Rows from block 3 of a small multi-label image tagger, named by matrix and row number. Rows with one number belong to one channel. Each number is 500 + 25 x the weight over its row's rms, rounded and kept within 0 to 999. All counts start at 0. Numbers have three digits each.
After each channel's rows are labels from the 100 images, of 14976, where the channel reaches its highest value: "top examples" is what is common among them; "colour at peak" is the nearest of a few named colours to the mean colour under the peak. Only what is clearly more common there than usual is listed. The data: small renderings of single solids in any pose. In brackets: how many of the 100.
# convs0: first 3x3 conv (model.blocks.3.convs.0.weight, 112x112x3x3, standardized in use, each kernel summed), inputs 0-111
# convs1: second 3x3 conv (model.blocks.3.convs.1.weight, 112x112x3x3, standardized in use, transposed, each kernel summed), outputs 0-111

convs0.98:461505482484521506445544499520561532485524504523537485466506512511489494515478483506503497458516470489534491476535501475470466441538503491471500471518544525468488497466498495563499497482491532515525507511483505517486470510486504474538530517476517509510540503500546493528483524516516484529516510491535494492474533516428525493494464491483
convs1.98:509510547494475474521482448469457479525529531445505472495522521498465509510545485476525537518487501510473507531454517464484523520568529539533453519494507490499501491505492484496451506545518488485506535524518482500516530516443496514445499511472494473528489529490464527511477501515499484471520500525493479479504500528500508494511523483527
top examples: glossy (89)
colour at peak: brown (54)

convs0.110:530510435496477475467575483504518492451489492509500480500516538516490502504496528503513508534531467506524516536521497457442488512526495573472489469490521494524499522487483542501493526510470486493473472541484466499478476520517486498499538486453507493510512540501506470529530496518500513508490508484566510518463506504483499486500463470497
convs1.110:506503488491515504555455489481468529517490540475526543488489485529519432508512472499452465506473520498509484493467495485535513543477490506526468556495515522513521497529519521518479494491511480532536530501536512539542464504469516510494490496513506531522473540459480519532470512502520513504495474453487495506512506518479529563534495509497
top examples: dotted (63)
colour at peak: brown (54)

convs0.55:526472492509438487496543517489543489481511465492494474548524498517452477521526508526506522528528506512507493537497532482472504507534519546465542484508505475545469542525544515485513525493493516520468494524457500467466475464548511480478533479496522496536471499494494438522522501524518523470490532504514482525481479494482512507481493511479
convs1.55:517487498521515516531464495533529496497542548542499505474478525481489534492494534512517460492481498525531495480512479522494446523462498519579529515544537516488530514533505523506517499515463487518540491512501510535558530499472503503532491534520539531489530522487529487520509497480505497528479476491464546511505541543493510511509490479501
top examples: brown (50)
colour at peak: brown (59)

convs0.101:514497465495519483499508463489493498498499486496474530505528516517503476487462484509518487498497484483462525477501522461492509494542450490502503507508606495467450470456515475511557513510503500527489518492470511462498512490483471525510522522496534539489532492517517496500502479561508523494485490520522482516479465580524516499493531482494
convs1.101:521493521498469489499516501498492477483534532495522456497511471504435514483529497498516522525501501467517479489500500501473499489540489507520483462447475491480530574520492499504440494489471502492510509468471516520513516518516506468534522493500490459485484508488532463509514513451501488469493525509474504516532534406494474487505480448486
top examples: orange (69)
colour at peak: pink (35)

convs0.97:485501452493483486502484442502510530496486493503531499431510486522476484504499508506503478520521501510507531501472506504513527470564490497442525436501512473478476494487536528534472529538412522516533490491441504497469501492514521491497533501510507523482494509496518485507522503543546493500461506515478511530483498500509518487473475507470
convs1.97:511507516535466488425470495492460451466482481514433479536477515511497486504519493542497490505482483485483501520534514474479493530488498508491483548502498455507503475499512502478516473475554491454498522497488449503452473499470470512538521496491509446502508517530462494505528553480471505512514475491525523505520518514484502465500505476525
top examples: dotted (36); red (34); orange (29)
colour at peak: red (27)

convs0.34:490489481439486508452533502528482483495474516474516502498518544507481470509493520533525473519506497507496493519479450525510477504518504503560482501461517463498523512477507444475507483502499497507540488510490473510505514493551504517518534483497482516518503471500492454550468522506524498414512483560522493525495530488460532478473480512505
convs1.34:516525473462527473524455487485535505451487507493492490481526468488492497522506482494479502460534502525499507467495509455481534509581519484461469500515531533493485458493473534458498499503465514530485505476478502451498493500515523537496523511473470505459458503493464488523552490513459507512497479481456468482504465535505507492504489478530
top examples: light from: behind the camera (51); orange (31); dotted (27)
colour at peak: brown (54)

convs0.70:515496480499514473477508439513501509494487517476500503494548489511508478497508517506519498525470488451473527513500534489498493495524496485470455492505634485504534457488537498513482519522494507494492514497532477484494473494463514527496519493513514493437506492507497492521497489538490528484517516535507513506530461541526476505490514456473
convs1.70:481504498511495495512488547512508482475472483500467526499487506514492523498497510521489497489540508533500452483509465540500507503488516536544514515516423506504463524515539522516457482508483500549523465532478547487517558500551502506522502498468476519561507493482515493472520502497517477511471467481500499552467537442495517500505524521518
top examples: yellow (44); orange (40)
colour at peak: white (32); pink (27)

convs0.3:484511505486499486477522492565498496492479577477485539471509479522528501466489484482498497525475498489574534526508498499483503483519460475452436488492521495523505434455481472504491483520506483499527479483516500515498491528487507520478529511507460478460493513505494495519463534530496504478522469478544471515516497510541524519492505466487
convs1.3:497482482504487500536472509447507503495506441500512460541490516478494492535493515566529511452501484519471482471480505491514471550508562533551543517503464520481518546521532527517529497491478496509472503523455529500512508496524470496540476501481530552533483493491485506476512495502538480518469512490476499497494485506465472486501473522506
top examples: yellow (79); light from: behind the camera (63)
colour at peak: yellow (58)

convs0.37:474465456511484483490491459488543513501503499524510524528507511516455474500512529508521512484523459513470509499453459474500509445555486465496495464575504464501493464485525537530462505509537489529528506526490533488460486488514507468499523517432511499493496515494490528513510514507531484507491522481478512491492487459505530504457464487506
convs1.37:512524528503505465459489510469505507450506484443464481508496496476495496528504500481482482497511525477501523462567542481501483517492518472458505528434478511497517470504500504465509496515442491513463507477501470513507514514477517564505517459522484516521494469531486457508518527499506540491531502510494519508533509534542496456493526521466
top examples: red (33); orange (28)
colour at peak: red (32)

convs0.56:504474492488481437488489545491534518504565501486482515501492486499477483526516536512489503476517503525529484534504480484505460507529554533509548476507434483493485501539507492494457507488512494527493465544513490521480510499543529492535536476495464487491473509478511517521521509494518521483471486519487504509487530420512519500483448524492
convs1.56:525522488536516524497507485480486450464521498499543443478484490523482518487489502491520497511494483486473498481500495493455499512482442444539471502488547502463531539478510496539470497492464492518504541462520535530559545506502478490535530499494524513477521502504540477530519503472508473486487532501502522489539524481475513501526465464508
top examples: blue (51); purple (29)
colour at peak: pink (30)

convs0.41:503516487459514508484516492488503522491429483503492481520508495510497489476495490518526477520513504436476525487452536492478510511516500484465503509506631489506579458505493510515432508512495487474491491488491496507470462511503512537496517503514515511465500513511518508510492529535498515471511497512505505520532494522502481510501495472495
convs1.41:491466487541481489517487511543515497524532506500502520471481531524543497505498508511478495487510501567499499524518453498500475526495514494528535506504412505484400536474483497508538502518503480531523494531510503468555508508523487498538494499474510501526498500505502523489544470481502482512456510480475520508462520483491525490497522522516
top examples: yellow (38); orange (31); red (27)
colour at peak: pink (25)

convs0.48:536480450479434503514564463491520497517504510505514528456515544540507525480493514493493508534486453503473483526526491508464506509533494548495467482498524433541512461492501528520501531476462478486518500549483494503481497511513493480492544506488528513515479518490512486535539491514533460516478477498537514473511470507501512478483479492490
convs1.48:488531506495550448555479523557517528487529501470490509480519480483547471530507470479488506501497481527473503472501508511535519512531509514498495494490498491460521463513513500484460507576506522525536506488505462493539504526432503503506507520513530500500498509521512501517488510524507500484514536522541517470494540530526488479546520522550
top examples: yellow (40); dotted (35)
colour at peak: brown (55)